Weights of a small image classifier.
Model: 6.65M parameters, 48-pixel images, arch preact_resnet, norm batchnorm, activation relu6, depths [2, 5, 5], widths [80, 128, 240].
Training: 14800 steps, batches of 384.
Data: trained on simulated grey scan slices of phantoms with and without marks, 245000 training examples, 23.2 epochs.
Rows from block 3 of a small image classifier, named by matrix and row number. Rows with one number belong to one channel. Each number is 128 + 24 x the weight over its row's rms, rounded and kept within 0 to 255. All counts start at 0. Numbers have three digits each.
After each channel's rows are labels from the 100 images, of 14848, where the channel reaches its highest value: "strongest on" is what is common among them. Only what is clearly more common there than usual is listed. The data: simulated grey scan slices of phantoms with and without marks.
# convs0: first 3x3 conv (model.blocks.3.convs.0.weight, 128x128x3x3, each kernel summed), inputs 0-127
# convs1: second 3x3 conv (model.blocks.3.convs.1.weight, 128x128x3x3, transposed, each kernel summed), outputs 0-127

convs0.67:104088148135103101102129148096120120115121099160138120131142071106095160152113110130143136099120112132176140102139178109115091103159144105137161130124140121132111094103091089115123114154088150190116149108120191115143120160121075140095156109160163102125146156104118117150097132118130144128098088170120117115147130105112130159126117134104086115149145102124136134090141120130136112097156
convs1.67:120127124140077151110118149120085175111123140144124099113095163101082116102101126127113144123160156156116077145139176109130137134121140104121102172090098120106133110110145113102145145119151138125115175132180138104110135136082148123108148147143091115072120138118152139113127099121121204139114119114125146098164132139104094118106144137093102138117100164129108129126098092110099122128087
strongest on: noisy; head

convs0.4:083154119079105101151134104128093095169122132146143156097135125148104174139144110142119166132099116105139145088131116122160144167120119120152094107087084105145105145122127162123115142138102094143135138078112097092164142152091117118106143098142135123094137129080109096077137102121122122162113136130096123148133083136118139118161116110128094109145132102121175146104119113135063133132132
convs1.4:134103128136111122111103093172143102163106141098083111097104145130142112141118158167119096135193113156148090153115144127100118119132160136142143107143127170121130152141128148104134131063158149120128113161093170127157124099122150135129098129128079123139146156151113125129129193107164152080112133128128148127144133143143136173145125120174149108100111076130129135097158107093155130120140
strongest on: ring

convs0.114:137082132105097129104164120126124158111122165159125122124128079141149115104111166105114152153137092137103111122133160110129111138106121131097109143141080137130118082160129118102128089094146179125113160122122139079138127150121120105110115114155117094157140108089115118112145149175160119110146171079141114156103160155106134085152104127125126118121104154107124200089130097110113156154133
convs1.114:096149130111124123107135098112118138117138113122135111105118112151114086130105101145095085122108174136142172147124085124142135126093152153155128131105152121107110132132145112120131175135133107122134091140116110153120136132123140123144150168077118158117145148154184108141089130098128122110094125185182162087148164114073186127139128133109136101137137185117124131164113134095130153087103
strongest on: several spots

convs0.110:138101142083137130147160126113135123126106142141144162134149145132124165143131143117130148129115114123169129163148128102118119089126129109100134102104108090102153157108149111158097087160155121157148086162144141093111149140122140136119113168132128099160102117138112104085114153137131062053161112149098100133154159134143191119143149182127148142094141098123097097126106128131120126124161
convs1.110:115111123197148109139102148125141166146166163129095166173084125106141162122138102111161086146108146131109091121149149135088079147107097110117170113147124159138144107137161156126143157140133122098139075153121119113105155110125133102102157162096146147126073107146124136097141132126120102122142123157158156101122133096121122099110121138077154117105127166121145134154137142124114147092112
strongest on: noisy; head

convs0.51:176137118155102143113107079125146132115122150161112148104126142137112133118146123141133105066124124126163147108120108141157162123094116129145135166150108143130161079151137166136125126099116153108160107113096100126111128125108122069116082073101159098064126093115106134135096128137128158108079116127167116113147129103120092147117106118112133140138133120117104095137110093156140137185099
convs1.51:114089157138148128146073088140113074141078131114102106076134142131133145129092108065098127086122093102136127124137165163162142134115124111145113145122145115055090119153112173160148135131132120129118131131145158127127120126150108107154159134125146108106143125165110168127115119144135146087113080146119118111150085135128100186112119106148157143158140118122161141141128113143131147137112
strongest on: chest; noisy

convs0.10:124116110130142114143146159109157109133124119120122104114119130135109084123159119159113150088132103100143107128091155160107173153090123108091115153112112140150142122145151133089126097116108142113130104120139103112092105101085155140129176140166122134132164071113126108111134168084117094123096159066132125117117087148153157136164106102124137090156161121183122105130102149129109093148113
convs1.10:149086107109113158162129129118116128194097086142114109095111077156176146139138127090126113135129135142178118112130156161089113148098155143139132097145125147127094110076110120163099143122088160109133090124110176147183101146110139118131122129119147141117131138125150139111152163121133124124123116087119109142120102102182130128113126094167117158124139106102155145155122153115140097165150
strongest on: side: left half; limb; ring

convs0.28:120133114141140146128121147102153164086145119098179099142151078120124106137106135119113121124110137134104139150167122138133145105126125155080110075120133164133111111122137093126164119127155093150119157115088119127115180148175169110125153140114150121157100085103184114122151114099150133107161118141139144128097158102128135083211120153138165122143118129111117165132147110111142140148130
convs1.28:127093137115084125151096127118097173111125141132134080147108152140118157129088102120119131125107109116122121176098127118167140092154104066090110160148117152072114139078096135099132161115068116163161062134136147135145117122105143126116096136127096113118131118110093099132097138160150128127086137099150136120155117136121095100150104087131110102140114139118127121114113097127142105115139
strongest on: dark spot

convs0.77:092154110151145118135157140137126087101114133131120108149129100112111113115156111111121142139102135123128203081126082127144132090120117113120152109106150148100073111120123126112138125120152065129099093157146072124137141109145089121149151128077153131131177157145100139111103138153147120097124128126112141146093070113126133131134133148135122077127185093158135121122126135174113101125128
convs1.77:108143133156130092082101121125173156154112157129138139165121083099151117146143158116116073134134139126152138115141138147087091219103129143145141123142144110137136140107089136145102089145124114094146106151125157118143086092139136147154128138150096151141160186118103104109155129156142154132144126151146101114155150108164142105115127139106114116097105120128106120137112124096077118152155
strongest on: several spots

convs0.3:106153133107132116081132120145122092153132119121101115127132105084089117133109118145099123164112148095099117090143116127172151123115123138115180153141118129162122093098114113113108160121186106108099132113144132136153079135142136144173085189126114160161108114167100121144164100140107104139114158177145100110139128108110118115110131100155097134147107120111140156092170150105099127153097
convs1.3:112081141124104129142116117123106143115113159146071144132112195120120137125111126116120154102143153134093086122104145165130139121147119147125076138132118152108104144112119160138133092115149138116152075127125115138119154079109123098142113091119163076152137136158141185105082140148135136146130103097105138108141110170112098136123128091116104170143141100115143149150091137135124066120095
strongest on: crack in bone

convs0.72:110115132125125143144135116113124123156147120143146106110120136125139136142083138106112146136139133129102158108142084170155170152129096084120110142120115114138125124118092132082122105122118143126089155146191160097129108222097151170121173136083121122141140183119168138103125112110108098195112120120120137146129118159133087133133116122117098138109117115111160127148088140098119153120115
convs1.72:146111119134120153103111125147123126129113163109136135156150104100117154131095078133103078088120124107100102093134115122157112131082106116128124138088131153159104142107147125109094119118090142131121124145163161111127126074100109102113128192084143147157123066128122167142132137137134144087104097124147122098142107134110091157100094108148112102113097132147130102131132092150110117085079
strongest on: chest; dark spot

convs0.29:122102101113095102116124171109100081125107126106160109131113068110120128108134113104123112107121130170161125107084194122094107156117139139136150154125181149128116119122132109147150072167086136110139126142128110134137154137086173121159137104147102103127158091128109115123099108162075144107131175112106145126099131161144102116130112147101096133151120153116143141153148139149113097130104
convs1.29:169145130103121120122088152104131118112135102107109103142135127141108154165161142116112122133120129096105092124074181096135151121143114092119097147149092142103098145099117139152112136115131108093100140105090144096145145119109116086098073063137109147086135135134119098116172102161117133152133094088160148173150088142115140157143151128134099099130110114106103114117114159110113103137134
strongest on: head; noisy

convs0.33:114132118139100127181128135069117092140104118197140149155110104155125131124140115146123123139103144095131122129137171107156134139119121110100133120154140133138143110074156119110108098108125156124092070110135100129138104142127120109108129138174126141074151129151129097135112128080138103156123137071138115106117096109100131109157088096125125105108130152080160168154113157105138085140104
convs1.33:076130138082098112108117112134109135102148129104148134086133161112113134116050114154108102129106133111129157112112144116114147145109134082144166121108175138123157131157133114139103132113082112079137163128114118176108129121098108123068172155135134130115085121083111107125122160108106129112090097140146114127117129121126116153115108154099101146120088100116109134136126086101133135167163
strongest on: limb; bright spot

convs0.106:123083138100118125135139122159131141111152110164165103106064143112139125129127156121182118144161140135171095120115092136160191156119133155128122115095137127164127117124135112097093094136149108128151115107065141147115139118150102090140106123119136120106098114119097098102081121143144123103103123110148134110163147091136151128126129142115164131164098137113102111081117089101167103123164
convs1.106:152122121147114111116097146085116107121095090170094105158126169137073146135107136105084133093105132125118142134128134138092150128158119123143173132120151122099107099107081110153158105134156136104102131137088101128153132066082128125133132138137169114150108120095129130096116118125138099111146160110155137122122121135107121118082091156162132182114135073163145131144120100152096097124111
strongest on: noisy; several spots

convs0.35:088117146126125147141125123113125140131137121150102111138123102114119113148124121086106094079139116138108136176130118149145087114113123147118161135139142117097145146076119117142122095098092123163121136164143132111149151156160160116094086081105066098134115098205130109102132089111149115073130132114108150113117117125102160161143104139113128135083142095112108141163103094109116111152116
convs1.35:101137131142114101112065095130131145130167165136178135172132149110130169123163092120115143119120146146143144162147146148111183103134124112102127149092080111103122170133137121101126095121123114107138150161170133146095139131091123092143139098148102104125124127136140139114136142137110114103160121159142107130094086126106112118126142149116177182112096170118125160152096179113100109105131
strongest on: noisy; belly

convs0.75:129113151144130111162092160145092144097175096125146121129117109130182113135173101105149111146132102106175098139105167124122136095130178139122115111121134158135162119101103134145124107154101134099146137113100111094082169121153146129129081102143131092127105128118147150171099098194149125123111125082111164151099115132140121143149103134122167096143125139118185121116108128125113144155123
convs1.75:148138106116114108142125115075156144129124158135139134068153136154122132116175069139142135138122114145153113117130123131117095134146141084151150116146162131115119138115160099104094092165093090121116121076098142120151103085085128163144163144102137149122127158091122120172107130111119130109119075154075085118116151089151133113118122129117117145111088125163137135122165159116121128115090
strongest on: side: left half; head; several spots

convs0.13:082094123115136078126150120127101152126219141112143112146092129138126153111144135092121144142173146166150112094126102141147181114094067119118167153127144151138134132111172100122112108125138094125134160109121177135167135116122103108121111076110096087138126109150141103110121118147095133109128129139148144108119152119092161128138120132117095115148151121113127152119127115067114131120143
convs1.13:146126117119100164082111134128126097149116134116105092153115133127123132154096127124114153106122098097077105109147116176129165166158126167097140135106143155129115123125111144087153126104108180098133135083137102071157113105160092105162102158148123150114138147151098138123123126126138124149150165165129158130166097118140084160130120149139153081158134119109138123138158159121106085143094
strongest on: several spots

convs0.27:126151128141116138168095131114126136098139133121123081099143148115128113140115117119113159104112074163129131150120106136095093081092102149172103120113113107149123103160164114137170137118103118114132135116115096128151123161124139091108145124142172110079098085127125131108140143162152145086133102178077125092089118138147091149112110093119059131116161149145111097135146114135112121148112
convs1.27:158111104124101121118181083145189121122130102131142152103124105112138061155176139148122074160110141111167122120106123144163144133129141140151142099105139140168114142175154126096095106124096157117151126137125187123110095085134159143122139108076101123142109150134136108103124135108115150164121133146133128134154125111108177102156131134121156118118119125131099099111155119116153140162163
strongest on: ring

convs0.117:126086156137152109158080128155110149104114104128147145134152097131153122131126098117132183141157151143170138147115114156133104154125158086130143109116153119074124123103173118115117104152096119147130150119081120131113128113158114102102145094126162129139102107130125173140089081106110090088133151142126118151139131111137163137125112192169154138141130102133120124157108143053121132124112
convs1.117:109114161103165154111102145126115111143131081127130137138099149119141145104130103105172139149145124127110147160154096152137087060115131143138113111111123102160128156096132159157101113100142104096164180112114076127110115092177105154135117098162171138125118113109115115103106077105133148170121106148167124152127154112132130144128106121131105152161137073127107081117122154137118132130119
strongest on: bright spot

convs0.100:123130144147122148115128115157157113149149131128199108152105137130100109151137189130165158133116116137093124118108112083131107076142166164121089136116111098146173157121118117105127141140124109137156127088147111148116119128107103116115134146109149142166100095120072159118128122121147106136127090199092142105141133120126134118141093134146149160145127129127097136156133080121123064142160
convs1.100:135153150122131128148126138144099097085110113130156093151149096129106120085090177098073111115087163113172110155131136124127077120117154149097147119110139120132099184148122135137139137155153130125091145156135096151097148115120160151130101102139167131152133156120132174101128149093127111144132102094102154105177197146130160120119127161101137116134153094111109132111116134125137147137134
strongest on: side: left half; belly; dark spot

convs0.31:122123139108103117117116103133085129102089126145120128153163098127104107120175101104167109186157126162137092146112102111112107178139082131146161121100145110121120102127155147092093097128126132137139118082107124113114135119116147163114129187187122176106152104136126088138102116143143124109150132118138156097122133117107127141100124130130138104135095122081108107116160139128151092076091
convs1.31:118108103138138105130123118123121154099103105125147099100135115082136122135116121096091123093140115104103123123159122144088105099078105133142114123096156161096077116121102098156148123120090124126120092125080116100157140118119132125130134177140137096139144125105120133148147108116108093111105139138161098088093102116110122128113085103195124127154108158143093087141129073117129174081124
strongest on: chest

convs0.2:081097158155105125118155141097117072130090143122086128113115121146111158138139115145116119122088105105139143083103146146106114123102095141103130174092101106147129098170145107133103117115132135116137158137098141148146099141067117105118110101143160083134098126110137115110096147114141145123152112111139151115173147095077166143134135128125139153155072157105147134114115127112140129083176
convs1.2:152096151091129108136112127154098088102104152126111107128107155093092089120093170100136093133140108142131151130102093120146133096156094127129134145135155088139116142130159136135177127133164092126068145158104129115136068165102166126124118132088148142145087117118149134105115148101124155097095125133111168138094149132135159169136126142111148129121136138108130146121153113132128098140055
strongest on: side: left half; ring

convs0.21:123142158115105118117060116097129073119161122147154109121119136126183134117170161116144165130149086150144113165103162135112083137163165112148137108091134113109096102147165112106151129120106085096136110088124105171114182143119134105132128140106132120146119115135143147140172142141153140108112151119123164137183130142148116136138112171128099117158150104108143132124109125116141144072125
convs1.21:094126120112126137135109173110119112147138119077111143108156127122117129144123131152108103105125172143115144144131166140129120045107146172136055115098129098091126143147139124145135133144116142166142132102100121106103173156113093121134108145095138134143126120147137183108113123099108138140076143136134155113125141137155125154138141181088152158186113152128150138115173103120128101135144
strongest on: head; dark spot

convs0.99:084115144115129150135142148120158106086182130092090106135131153106083090153136122105106099122131155204106082130129155156127106119111145113151155130133097112127173144157089128101154148151100143139105150122165174146130136156094105149102093115106107124128161134101112138114112085115129148075115091154113152122109155117108092132118088101141129112132128143122132110150126156114107142147112
convs1.99:134096092127145123110091122093123118140123148148141139151158149101118112089127085123133081123131125112102114131090142169135140106140122090107105163110111157119102123093149156125124148104124137126171110131182144116139138140134090113101137118100117143104180102180152138159102079172142120093121153115143100139136098078178104145138111082135115122101127085116130093130109116138105170119108
strongest on: dark spot

convs0.105:134121124089142109136120088112110113145133096125091133121105144097072129105123138128138125093144132150130105102090113128145123114095173094132135099135104125095114146148133128162128121102136121142109108127112110096080089194135152129184108130130097129103141130105123101128118111145148177145120084182109082129132124212095138100118118093122124144160133128143133140110115087120111111159145
convs1.105:117111143121141134132085125128115084132139167124141121134141132149120099112132104129071103122075103104170174103148089133204132148108163113171151148134163130181105163126131154134102096140116127103122103166120112124127108097121137143093139151147158126085136116121123142157124124134147145135122166161165143105133138116118189149112131123147120105104113153140147091169082114155137110122137
strongest on: several spots

convs0.15:095115120099123085187122186136121157118120159149115140113104145115140119128131082129116156167122118139116123140107141097108096093138121115120133085129186193108056128126100107112127105158133104139180137135112155108147122140141143128098107121094117125143138133133097112130115132134117116118150115139132151116082170100114110131144115104141108090160128119060163157152153120122115121104147
convs1.15:123121131089110109161139131132146141153093135126106120145132133130159155144179069093087131109100076144163136156109117099128133121110107138126169114144144125093149125152136139114121120143099145176120115094115097142055155134102164142117157158100112139122121152125134115121087117139121122079171142121112109144112090121152088127155131112125100082086114126116147137097157122170106137100094
strongest on: belly

convs0.30:123086141142179128148125115138093133136164152141150156161147125120120154115117147137102140157128106127113138129128113110131103078130121162149112126139076153125131174146096125105115164119135109167176092157114095120110112117153095116165119124141087102108132179185131136149082146101120106095166119081114114095107089153112107101149090092113127131101163131144116120133141139164129141115101
convs1.30:144122098095095147124118091128103114122145107115114168148115091131110100153143119110147125104179118134112191147120154155114089123139121145104153127136094113135138150151121121139157097133131142096079137134210176162126134099097139146153128122128131125141154124114134163095140107182114136122092178164161150098120122154125130080104162091096128119126144145126117116150128128100109144094127
strongest on: crack in bone

convs0.121:188136130107140107088099101121135126116141176143121085099096140144099115111145142094114146135149153167173103098112118104119168121117118108115146104128154167168097126138128107121151148108134121099120139132115117090112169097165143085125165087101118148129137128116149142138156149153087134093180131122117096094130116111120127107100104094140130122106114085113147105147108154118149152082085
convs1.121:114103133114117102118125138138146077143128153157125123131113093158146154117082116127120113122114080137165143118140114132172166123109193182127120132170095110138095098156114139102143141149112109158121138108114128127115137117102181123192062173123126114142199156140141132128123124118136113108121162125138145128161163109157122122141145143134147110134125131100082159131146132135091123126161
strongest on: crack in bone

convs0.80:183099116133114162112104147104132145101113141149134128106126072129111151162123114088178129129130139112151071111127126104132132151123152141113127159107151119138197134098137148146164101161121109087137108142167107128089112159106128105109138101115115123077120097103173132151157135145120145122104125094116126092163137201143105143131121123121160168156143128126142145119129084129134095131137
convs1.80:107120101121148121104130148135140141142166099116140146115108140117115130087126113094131101133113102129105100127103135106100148138167148089105123102125095112145102095112170140110135137134116109126140139143160134121099078133173102114104090107123099112135067089075088142096122117153130127084159086144105138145122128138136129072071166119122100073127121134115155110091116160130110103099121
strongest on: side: right half; dark spot; head

convs0.98:138109145088140125129165130104158134148121120096134119130113170099129146111063097116121150109134154130134135145159105125104093118138135132131155118141115150144146141118145117145094147104088120156110104125142118108088072088136094108120104151111075150122137116121069118095136113151136130066130140125144100115122075095140075136157092097124136152075145134156128127071129133122147099114125
convs1.98:124104162156135127126140102125106135192152117129114116171134132109172138132168114155142146095144109119129143120147073134115110128131128138134112147132125124084132146158079105154132127113156119135098144139128102171154162173104112170137132147180154083122117145160122146160178176120104083140147093143103114160126128117122139124150166123112145179148140136166117135139157156147100122096149
strongest on: bright spot

convs0.1:096144134077185142164117127124143111158136129080115151120065138116117141096134131117144105168132147154137130116149097147112125132136137126135097106142117102121107141151112161152118152162123148147111136120147169115125103087100135146125106158151139188105102096146068116098123131141117088125164102165131125104120148108132098124100155125124142095097126150123067097085159105133111127166117
convs1.1:174130170166122092136143164137163127128114118143138154094095160128123131129134135146155157129085137107173154112083117123202135118119145160102110137111171133134156145144141142107138106137129115106137117130155106094153137091148131128105124107116117069079138111130131157141124139107093102113144128159132126108095112128058184094131151145145114117140135168142117114130114111145079127106100
strongest on: side: left half; several spots

convs0.59:127098157086108122128125106127107154101094115127099168110148063164112123167130114104117132150117149182133050100108145102091147107121147081118104147139095143140153101109131122139151113120105132106102148103135142100133149187126121115155127088116139143086141165096160135130157143135144132157105116142114135139157074140114122100101083131121145112108128132147111128158111121145136143154100
convs1.59:126140162065131149153115154109133142122201148128180130158168163148106135113126120127136117142129140148074143130128097142103148129161130081127110135107115101118129117124164142120129145133159125142125171143102146093092083113123148100129120120145110095111179167115168125145171089135154078137090119108151132126112173131151142142122177129105130121143141136121131147115093130132127168099155
strongest on: side: right half; head; crack in bone

convs0.36:134142108122109141188132122108146113104154108125133091144117124150122124138138099143180107145092137092130092116097121101125145170131154156120117138114124106150170138161140152098086129164133113127185128135163131121112152116127150088110134122093156147138137076128109139086139155073105109146091146103120148119137142138128145136097082110163067137105146126130123138169134136132123087104182
convs1.36:125139118117132166140082155136154128172160138172148131127118180123119153131139129114096164146101129064142122085091139126092140098141104151184169084093113135151155110093125131112163112134094126101101104113159130110129138129144122124133151136164124105102138129157114106134137110120108110117147132112112102147124098122174157119148095116145116178102163104094167115127106115131108116076153
strongest on: limb; dark spot

convs0.96:086112144117125080108099109131127101131090135123106174130162105123149112123075101148125125122122125160163146106135113108115093125117132122122139147119136082095162118079117144146154125124134157143128118136112089122104154115147126113104097082123130142143118120165167169187124112119107131135100100147121121112099152154157150104124149136058136149113136110162096101153086081111109167097125
convs1.96:101139142080146117108103127096145124107122127109144127130143101155134121127153161107092138136111170108105124149153145090120071165111106135169106100110112090122112087159096128128131122134130170176144106154131137113148130183108071145105142159129100106107094122147141070165143123119095087115121162129155109111124107103166155120112123116117128105069129150114100118139133148128147118129166
strongest on: chest; bright spot

convs0.47:084150102123131094157148123176093104089127107151152115138126133161142108111161106171114157175101124148164127116105130107163090095147103113112133142134135114119087148126115143124106134124148100104136119075100126136159143124157130090074128138150139080139152096162130155156114116139161132140093148078131144175100138098147141131124066125133101096144145111153114115112144130161104134128132
convs1.47:106167093126123126137189138132158131116132134148106106089063173164137092142127144102114175136123078112146114126094123129111104100127104125132143136143089134136163103117099111095089124089125144121173158106120117142065121119104160140126148116111122135111113109120132110109115110125163130175134119103089102188130153128112141133138112139111079163118117102140165122117158128131118116152162
strongest on: ring; side: left half; belly

convs0.122:137135132148141143113147094091150137089121162160115146121112103114100093111137100104163121108118135117103138131146145130126136077133130146108142183106118099125141146128136083104149122117116134143056086157131101148124102179076129125132111118121095098129150127113120125158179100129130094131092138112086100116123105118139125154133122141094126134062185094146075138142112112125098125134128
convs1.122:107133114152178119131118139164135169139141128097181145164104173134160098119121159133136114148147167142152138103102095168112137141121131125157148112113131115109150133174136134065118121116133146120139137085163090122079105136149165135126154157133124090106135075148196126099147101139104119094115126128125127121160122113122172105130179118123133120137122134151090095104111131134122153097150
strongest on: side: left half; belly; crack in bone

convs0.101:111136095121104142119123137108128125144130109155172087121110125135083133097148152153137174113125139160122088106109176143137155121134111112127125116127099149117157119130135187132124131103154120137098158103134071132149140109099143096103141114145138115088086115126120119138137123198120134101099144155117151133085146131102121152124096084161157158167153152100083182153133148147112108155103
convs1.101:188140089125117136115119110104135115152123148115120142132114140075105143122166126147083087151095110119120155131135131140126129112136165134137093135116142110095122105164147108096117100178152145149095133117108132115176092146115141126136150121127121107123129104136070183105177086133126148121159131066102159139187142136125125132167118123131114133110138127109154112127159101143132063111139
strongest on: limb; ring

convs0.93:122132117092129126111164115117116102123143126168159126146120095115121137087101103097108109097124143110143075132115183152107130140126104141142158110186157145142150136126089113113184115090130085138122142094141150116166096127151149086128141078122149117138124086096105104138119118134143138146137130196111109106116146078115101110128145119105086085133121141149137146100166151128136124151149
convs1.93:127137131141116135176153099123133124112125097128121111149117093124101133112130159114134142173126106159066098102147108109137100145108129116091128122139131155165074076122103101137150174156112116102138149126126123071134121132134121132096102131102099130165142116126112122115098106124117172111177136142104130137155118142091089109078137141134100083123145090142124083107063122145112095118133
strongest on: limb; several spots

convs0.74:105115143132122102140155130139154106118138111107095092140127159125184110143124097104101128112131143109123130101107134163156117085114101121119183140120127117095098180135112083146166118142124128174087125176209116144112134177156100128117095125098103139118113087122113159137138096157135123127101118138129104110154103144128100112149121128110107163114145092131120164156096136134122169107121
convs1.74:085131106080120154149129144107131134119158146144118139110108091085101130105093126088153102128111166110135117125164122125105091088124118172119108137128105131120111090096129141124146152081135095122148156123176129156133109145130084125166115123157125129139064147112153102134060119107106134128160103154123117209095143140138096142116161138102146128127124133097150136148106157129123128122132
strongest on: belly

convs0.26:188109156147157103089116081113067154142125116100154159130110091110132136110151136117148178139137127124123117077138128128152117147104137112121135126122134121103102128135132109115146126126102138108094139164107159146124138114161150124183150106146122133095080091103193118155125121145122122113098131135131110103151108145164127119131121085135077135106141164090131169122088111100081126143127
convs1.26:092166110110122143149070109118147126102183173101151115112119144138133103133151157105103107125135174169176145131134107104162115125102111142147159126129167099104129151113133119137135109119109134091156085136148132160140100100147129143145131153118083103159116147116117117127171145089093115091150136099098089116142144115129151132092162138111148081137146152131087144131123119093110147078137
strongest on: crack in bone; several spots

convs0.25:129110154122103186155146165131164168113148112114084071127111139127113125105094099118115124121160092118121148119152112137102116099107123165146124145145108138128113114163088109119120143085122098165126138121171098143126081137121122099114135132138123136127094136140105128109101144133154145162118103182165077119115105151148181136115121118124134103094158175157066124122133133124123162152108
convs1.25:128119127089109148122129151127157147092116141170115166163113140081149134138104165133149123109156099124114087133163115135172099078148135113110135143134108135109077173169150136129145129143142115138053141148114117111138099080154144123132105156140149139123121133108103129097133141061120149139103095171124172133127141159128130184133133147127145136140123118091138145133158135104157141116091
strongest on: side: right half; belly

convs0.32:120145089139161114129143101156148095079084121103081137113132141112139146126131151153125112132110118171102149144138100111086142112121116137090069120143108148149139121154120094145149159126090150114120133110109111161109100080167114174106125092129124112132130126146115145104100123119148139113102061150132117084126093095108138100177192135144133127133112151148112152136132144136116164131158
convs1.32:150159090128104115124123136130097141151114097110108147124114113134131119121139142158081144147124132114118182139097122127088110145113151164144136114097133101130166125117094087110118112127147158160110136112149139122103112153094165194132144094168098095107159133109104131135106078065104102153134107084133127186116115085141115079141158097114138127136100149124110102115141112107136102144130
strongest on: chest; several spots

convs0.123:114154139147126155132109114126157143107104167126137112094146135132110143154126119091112079118089115111130134105141145140098134154121072133105104164143087140138142133138136132136124186142119143138098131083122107083114095127100103124160135098107099150079130160139134114117156168120086119121116111090117093111099078167138131128122111094113094120103082152143131136177154137107107168159092
convs1.123:092154124133151104099130104171125078133088102139108109119149088123114124107163103108153144175132140113140115115154134133177081174100134129111110140125131095160142107184120130133137114122126113148173163129107150151119131124156135173124135105146120110124131089140116108102110094136169131096126159137111100146145082102122097142128141147138100149094106088165108117097147116172151173110155
strongest on: ring; limb

convs0.44:148144099126064110152101116127180079161140133151135118121116123131154118144112110117125140140116132142137134152107062119123104152119176113170136127084114158112125064125144110108089107143080084151158128144117174104174109140127150136120125148140128135135162129119124115120103152085102132146150158143129124123129142122112131116151129116129135094134169160083113116119097099149181084114114
convs1.44:115081129094100136163108119085079145121114146103135118131103123109135142138099098129145124101134130116160120127095119128126178048071121114073142099119111160115136124154117112105108159112113127107112152109130124119148095114155107095119124177155169114137117147084127107162092161133125153161135139169157127118137113123109127126160080135137099101073132114121146137137135098116150106127140
strongest on: chest

convs0.34:107107146167118107200110145107113134101113133093095169104127141119139143138083148125080111105132111118146170124052127112093107120121100105140080140135111104091114117118129128158186131129110130111126147086108153141130140159168144089101103117165152155121131111117138146138101116116138119131098118179131135139152124167118142162138138138148114133125125089152098106170113130115096115164140
convs1.34:091130136157172118102145127135148140109165133162159117146118126117144109127142113105148115153107144087149145150115104143121139130114086107098115103143120125123166125093186133162100148137143098153149146166084076102104097165137146113143151122130141150091116100107138101131104180118104121073099114146107117141126148128171159115110104169084144127109129098147098086095106141106100132135107
strongest on: dark spot

convs0.60:099128123064144127130155136145128110133093075135096120129118115110177092190126120097102159130154161122122167100097087131087113123113144096103118131100112139109113103134126130150137131138112109129154174084161142141140103175134172106130122123111160153094122098085148157156137123144123168151153123170159134142112159130117142150113127149111118125153126180114115111116128097113096144137100
convs1.60:162114096152099159119106125109111115109153145125115117148152122149150129134108089120201184158163119147130080129094119091095101173157150071122131141145138142148117130114093107130110133164138128107135125146033134125148102127137118120134171119139116110128098145113140080151126129117127112122107105117124101141113105155153163118148113145134140087124156121148140143129073113137102128115110
strongest on: dark spot; side: left half